A small masked image model, trained from scratch.
Training: 7200 steps, batches of 512.
Data: trained on made-up waving flags, 18.9 epochs.
Rows from block 5, named by matrix and row number. Rows with one number belong to one channel. Each number is 128 + 24 x the weight over its row's rms, rounded and kept within 0 to 255. All counts start at 0. Numbers have three digits each. After the name is the row's rms in percent of the matrix's.
# convs0: first 3x3 conv (model.blocks.5.convs.0.weight, 144x144x3x3), inputs 117-125, a 3x3 kernel for each
# convs1: second 3x3 conv (model.blocks.5.convs.1.weight, 144x144x3x3, transposed), outputs 117-125, a 3x3 kernel for each
convs0.98 099:092126159104119159117109134097108157174147155119136147133129146104115141144142151144174141128110101133119129136126098123147117119113129134109095140183167098133139170137131114103124137137162110111107153164107246212167118117134141096104144122165
convs1.98 095:140174139142142151120115150102150146151162114115130127124139119121136121112151103135136125140142127152144127111118150099133118154120157148142123114123142071070119136112126133074090103081127134144138154152136048130135153137144124155119102096138
convs0.99 100:133118164135140133122117125112151128134147158145093140089093158135097126127135115122158103095106133076118110142107140194195160135134134142174138138149076113111135084132110118141122105128132112038073065119136165125173146132108107134156106102122
convs1.99 098:161100092140129156138091137133135109151162133105105139155181125145136106140135116107105157116175227151127179087115159089125121117083160116109128114147158149124110159157119119140150163135144112111112126185137111186144149138146147144096138124124
convs0.100 100:163152135120127121102097094144166210114142147137168162130129121146119116106111130118113115136099109134124116099151172110152131125127138091131105153148151138119097109134153135148138154125128134136069086108141134115161100129151113140116138144078
convs1.100 093:113114104160150091107100096107117132127078139174114100130143168130122144136097178181134091163085115172093133085122126129129107134154177130091134112130132162110094165126151144144102119150166153150162159126120113093145185109167126087131104167147
convs0.101 099:152136122135136100101086099144118153122109097135095145124093109115163110133197158115100115093113126115150119119105130097095123140131150107133131126107132161149140119105061128067125157193202109109150147133119142107101158170147127105110115153133
convs1.101 103:140153155087108149140133166115097124156162129145161153125120120119122058134117029119131138090066067107106104134147117108167132113169189146167135117093113156141157138179108174121118126156118113138119107109143109113103117138151132142174149113119
convs0.102 101:106140146101142134137132127094089123118100152100156170132104138155121123134155143168145104122135170111141157130127127160135114153118137144172099122210145185141141164108105142119122142138110095111113102139135105147156112116150061142156103111135
convs1.102 097:143141111133178104142113106164153106164136130142119129120122094098120103107141088116126130158135130138168159133161107122131163118110085103105142134167147085154122104131134111123153148145128144162154091105118108157117067137131052103132079166154
convs0.103 099:088152150126141178108143119096134127137134104121145131147129132095173189081135136121138161101100164099132204117121115102093116114107121146146124141130144105140114124135142126133152061178104129101120133160173086154130108131102124100098083189147
convs1.103 104:122120116101118104123109116130136130085134168120140125109127125086092083134040026168151129133127112095131137099140168176153137147120123130124119134143132156132134133121106106116115141167150135117115156118118136124137136139146109148103157136131
convs0.104 100:115116139138145178118106144155166146144104107053070114159163133147165144119151127162128105128138104158134162137115113129100100133142107164166131065043079111101094154113131120103131114135135093122118162131112150110100154127142116103117107115112
convs1.104 111:166150154162158141171157128172161164101132171119170157098102112095140176108059128172138137151098127126132130101087093117090113068122085155161147125111129160151135105114101105093086139106087110137145119170159155137125150125111140145136120100114
convs0.105 096:114086148087113127110096105179139119179125127142159185119106124116122107134119123129140129102153157145176123122131137136135159149119146139082110141113139140135162168131087151109125161129154132114133190164144125093110138117110159130103161196141
convs1.105 096:107118116116179133136137109144167154114078085137135114143146125149159171127147159157182155135098111138106120129147132117142119113146101141176163117111168143157111103123135106086119164102110123112153114113136119130141141137087131145149122140126
convs0.106 099:144143131147118097126123086090123088069121126073111118148145107128130106122123098102072112093111125117130144115139117125126139108134134108124109096107096063081067093146105118140133131156121111121155159134189142129108120118105119168156099134129
convs1.106 097:153131110167133116149094111154138143141162160119148136102107144141157087136105129121133109142138143151192183131115097132099130131115104134104116182131151130142136128124139112113122127109126133117144107133101148133115109120155121130142170098161
convs0.107 099:091126137185208173183166129120146147129126142122124132138148171174127130143114135173156117118122104107092147102131096087136094129106112156132131192099111129075123108122145160125101114093105097108104130179116126120123119124156136175130148141104
convs1.107 090:154131089189143132135135126124145143125124126140111110112113101143158159148154089151120118106113125130103089124113143138131171130103123149155095105136129145152124125109079131146094134200156153148092105110090161125131126123094172126109146104155
convs0.108 096:087111108106144119092151122127153144125101100104108109113127137094110125120111156107160163098125150092159175123122134138104130128112121131146110116045040157111108160163117137136105135172127107121105111153135119134132119124130114110100135154131
convs1.108 103:140127157148156153127156162142151149164173147118129114094106104077091123084144132122140111117133091135114111101104141134123108117108104147118134153134121102084098100111127147091092084061123113136140161126111174158169165147123105105162126091113
convs0.109 101:162119155118122104153133143146082072103147170077114067102148143106115142127145140144135109113158151118089120132105119121108140149137166106115135139131121108087118129138133085148131122140108164149120118162160112104104146122137093117143089087102
convs1.109 109:144140148115154177121108116148126116127111145169124142138140140112142120148114134137116129145128134125114149164144142139125147190116135136169149117141148158139151128114099088112133124141129080090152074124140087103133097120146103124083124146104
convs0.110 101:138130147135128124153113144112116123152111103163151091087123110122133137139139113127086127144080126145134158101123085115129111122137110221132111154124090160145086147151143152141139114096149131120105166183118174142109116124126149125140110113117
convs1.110 088:142080102157137126150126108100109120075080080106115104117159156155145171174145125132137133151120098174096132149150128179140130120118115084100129120131147112158141148143159186185203167165158124139134180207146149121124139135116138103101123100098
convs0.111 099:112114163122103150135065139113109117118130112117092104123111142113123113128100133148135095141075112153103102142111114134123133151111133102122135136097128131069096129115148163088134154094114093133100132137114161168127126119133077138100144108122
convs1.111 104:104155185133105176117104150165138155174133169139136118130111128129120134086109122140139115154129122125121100118105162113140191128119124153099120151111132159121119153152135142096123111131163142104118129175153146139130158131140106136151116109136
convs0.112 101:117156111113166138117146128147159123115130103110171116141134131135096106155111116112097136146108122120132144133148145159106124179138155112133118120178136093149120136146129124142129091161143143091151126099134091099123119151122106133135120121119
convs1.112 109:156140137137100152140154127115101166112115102107117141121160141106088124121137106158178116122121122140146119141128139137147149150146128107089141093099116086093122136139141156143122146122138163116142130105097153152128137110118122074139126087121
convs0.113 098:119148143151107120113125106142135100145171148136117136115141123092114144163134111121069138073117148123137151113113130116121159159195144121092117144113146162121135163102127177146144150168123165142117207158119151099166097104089111154182143136152
convs1.113 092:138157160182143134113086111102104115168149156106096124114128122155112128158156093134141117135142133138120100120117130135151143170139137074130141110140117160134142123165166124113142119169138115152099144154147143133150116167096087145135125136141
convs0.114 100:135118131120069116132128162106121130186137113128108077126116138123098101103138128157155170121152122105129105125135125129152133140112111149166112078104091136167127107114098121098131123142142052070125128104123101135099114116144119092126120127118
convs1.114 102:122102120172129092157139156145177141113119120105143138117122147118141138136133132131100099192122117118046139115107133101164121087121106133099119165141147126133161141116156125096160166093143120113164145143112108122111121126174119120106127118149
convs0.115 100:160179115105095088133130123090130135163127091129119122125107119135135104103124125126117117128137141123117104147130142127124132141158121113138126069102164144113130188137114143148121139149153117088103091119127103105149101154102144115102135148144
convs1.115 091:092140145118142136121118104166113142170138088091098131123137138144110117134129088101135114098145125104123114121111107141114099124128123136147140150136152074105111101112118154155130096153182125142106145125118172176132132187138164139098140214179
convs0.116 100:112126117115134130119148138108146150106109111147132111136117121118163127134127112175110151160136175164109139151103130112130129123105125104165150127120117117119122117154147120160140109114125086103065114146114118110093140151116137145128164145151
convs1.116 088:140134135154145163155122117166129146141118080174181129084110110088135108133133098109133133092111083159140144118156181095129131117148135100104125156142119169151109155173154186150157114135144120086121122123123122149159175155101134114079105100115
convs0.117 100:155150126095109098155119123122138143157104125154157150108105156123134155101132159137133127159127112135109132109121123065161143147122132161138100126135142122159179117090152153181153125103142152144152125139122113115126146127107137132117118108099
convs1.117 097:121160126092133088110136141130133114097137146110140114159131135097106077115103083136122129089069141166149142162152129118114142123087081171154133123108142102137126133140117115172109123123117113120124141108123162124137129110114182141082076119097
convs0.118 099:157181127124132111104120104120141121136107080169127064153149136167127111135121110107116135130136134136101071149166133140140128151134116120073110137160128110102102139161116101124112110134126071067100112072115161172152128153114111122130131125130
convs1.118 099:141156144152127119128126101101104124131112151121112144109133140126173134155149138110138140116141131124100084144171130117122101127121087150142126104093117123077110153162138157142134138129138131141135101127145112129096140132105137156086142133115
convs0.119 099:137113155092109172089109103090131187091099120118117129125134127118100114146150115126109150086113165128113132115136138094139136081098119093098138135086128101127126105132171142162171148111142067069064136146124133105148079104166102120175159138151
convs1.119 110:100126154113152161099178220140116132128101105125132142144114120139114123119096091158114113106096095103120136119137169108123212137143198118114084147136109148107103153125146127123125165161123151144131139167131146146148130079069122158093105113144
convs0.120 102:130122130126126130133110089142129136126088117160132111128126116120144141123139142145154112187141141165133134116130121110073091124118131122118116161139081111113091145107100131117159116123150081098113130163151081123140124099127122111147148140143
convs1.120 101:101072084141099061136128088086093088091134106120150140145125114152127139107100151171153135107126149133159167164133130163134108187190136096112117069109128151138138123100137122114165077116135105098101073137138063097119110091091119143168130135141
convs0.121 099:129124102145114111145107118109156132084112123092108124133123110133125124143138138137110123100103081126097118119130095098104123127122129149103131067106090119129138093093107131101122128125137093143088115126147172148153125122131073091130086077110
convs1.121 097:124120106116120110136106108127138100128149116141135131122125137136104135139106152144161094118150114110111111152122071136156124127167144161165112126114105129140118150120129100116114133132143116124113147134143101076081115129129149148176108093161
convs0.122 103:134121140143071120137162128122142108112136149149075115154131122129130112132104113115129111128114146149101112124114117176097179114123159100121173047098099134109138135094127142115121168136121142101093116100117116135143130129168128131139151113108
convs1.122 092:145151105150106131157158108098101118113115105154148096133175148132134115124128185126140140119136140134151112099116159115109155148177162075093095107102103149170164129105111167165149151167137112096139104130106146138168108114103117135106093122093
convs0.123 100:156161120121107103126085109144134093121115195139115112113108134140124135126130128141127143113105107122115126155154137107135121127113129097106114133175165138112134109129148127157133179122189155112126150120143118103126133129158051156169111149145
convs1.123 095:160173172116107158133170174122102120100157137160142150119124123151088141126142129151153106157145149135131145129121107136151150120107089159147124154151121143133095154168146169154112165152156162135106080081134075124135152119125154201127104145139
convs0.124 098:134117121144103144152141106163158155121116117127133135135137117159119060170111083098136138146126138156148144117102117154156156121151108115140117127123121147125099139141134197130115171098111131105163111117178162118111117122117140111139119096145
convs1.124 104:129114111148113051124110120169154124135119131132110141098113092109145134123152189166133105107134119114161166126113104124118140149120121110087134132123137133130121154137128141116127077120100112131093106113076142159119139147149143136170127132145
convs0.125 101:165126130148123088127105107127122082077137076093129127142120105119126120131106149134145135110130126136161149148119088129133117139130130031071114053060139093115112094121160105155158126156129123132121153158105152136105089138131111139131123147152
convs1.125 121:126142160121138144151116153141160163161148144128116122100134132123139132102143106118105112157135137134117128116103109097074090185149117129134133146139159183142170143120122117090088118097105115102115117077093121118142130117100123097120139098131
convs0.126 100:102139123130162149092101106133151153148071067123169214104099128129151132096117135151142145099105101138130081129122125119130132153127149145158161092059099200190123160142133141128123121130114105075094171159204102120153139133104110114063123142105
convs1.126 109:131159120135132103125134133119136127145147120109098131107098115133099122137106126161123114147112155144144132149135116113101099153156112129107135159194134103091107125129112119112101144083113140134130127135124179169162179121123138148099151153110
convs0.127 102:125148156093142186143108120111110095108124090122136116137123122144143122131109124118095125116074159140094138120126147121165181116124095108092149095133106129151146142100070124183104169132133135106089112163083134133133156106094134145114148122101
convs1.127 107:131114125119104131173140161149150153120142123142143136127139133123126132114159119126093108143094137149134146119111171088125163113143125114111110113132106114103135133092155150167154112137149078143156122176152133142153129134134107121125138095115
convs0.128 100:108106127129138093121164103124146171143167174125073090118121137121110120181115126156124115116130133133167142125117121101123108119139131156149097090167164105126099129150129069108116139143116094088175152114098117102125134126128106120154094118129
convs1.128 098:137115139165146130127155157124113131055073083119111111094095069153137110124124082114098118104122082156162119111089135108084119107100114122109105101123133146114091132120062188146128162147100077099110133130111107125153115144110150146138151155143
convs0.129 100:144135155135115141115098137104101146064117143148137093131120099109135126122129126069089149111120162073081126118124153115176134119109101159114151106112102125146148148138112139130169153128159108095108126124088174144134142177127095120125108127120
convs1.129 089:111146131083136145115149129135141126129158076133173121132175143125086148124116110103100109121128083112111164163119174153120125136121131152109107117100152174160134144114120123124137131127159088117158117131141075116125128141188142127117126075112
convs0.130 098:129125120144116139104121124121106114137100128085093140135129124115145142134160134102102121122096124145158103116129149153120140152149141164133112095088073163177190152126133127124127118115112131154141069147161116101110123115130124136087109135124
convs1.130 096:175144130128090074146143128191133148137154140114121134125137132119135127115160134123101110127131145113117133133146096108134162123131156156138153133113101111159158134129137098114119157137148094139126129150137099125104103071131133093137099137109
convs0.131 097:137102133192196130174120140107124114131092105125073117133100112144092096125097127137147155143154128153116132104116122121130128133138130164128138089102133156112117089109139085113156141159141132103107141102114187130098151149106158091126127114110
convs1.131 103:132086113164139135155137162148114136100112128134127122135138128114096154110114183096129137075150153119179133142139108125108105119125132131142129128135128123102125113096097076135141124096104119137114107093097121123126117153116151145149125130081
convs0.132 100:134153151097146078108135091149120153149111064138128162118097118133108136113121116145117101138122191143136159150167126131137120110109107112124098112103104099058122112132121112128155159134140128111086095128139156133157121105102137124144120127113
convs1.132 096:164176149168139087122114109107147105121112150116120133131118130104107127129151157098082069057106119150126093147157128141130136106087088119128157144141143134131112132145114147061080081124146092141124105157136105157156126114118130115165150119133
convs0.133 098:090098134123125155118133140118165154141087070099084096144121142123128122087083081124110091112139124133162182141135122162158116164138127161180182103094100082138137110104135074119151111136168134115131091150144121099086103113143132150135124136143
convs1.133 107:155161168111110122112105126131130140122117112147164133115092099127137149147115145123142134095110120137114102136121157125127134095135107182170138063111125085128093112080091096130125154139127095090132136075111100114111100143139125128097138132109
convs0.134 098:116130090160148141156173155126158145146126095100148144131136090124106133121122120126121133113150094112123130114148137149139145129102152144175194068104148137144115155122138145150135145123131102076139097073127096124156098152138136154137109131144
convs1.134 097:143143098140145099161138102130123128157161132126115115140132137153128112162148152131129172097116144085087102101118131117144138113133111132125128138136146141139115139109110156127137144163101109106126109085134100120161151138090100162123154165143
convs0.135 101:128110177110134133152120137097111104169135112144161089104125115127130153163141136200148130148129111181116153128109116105124117135149142172130146156129093117120096131086100159156138150150190092115104128104101135118108116088142151103124104119138
convs1.135 100:155119112168176167174154159171168168087132112152138138124114160116140146124122109111102121154145134133133103133113130124141170143126163141087092115119133165180126092094062102129108115122105117110120176116156133105118092128135066116112098126094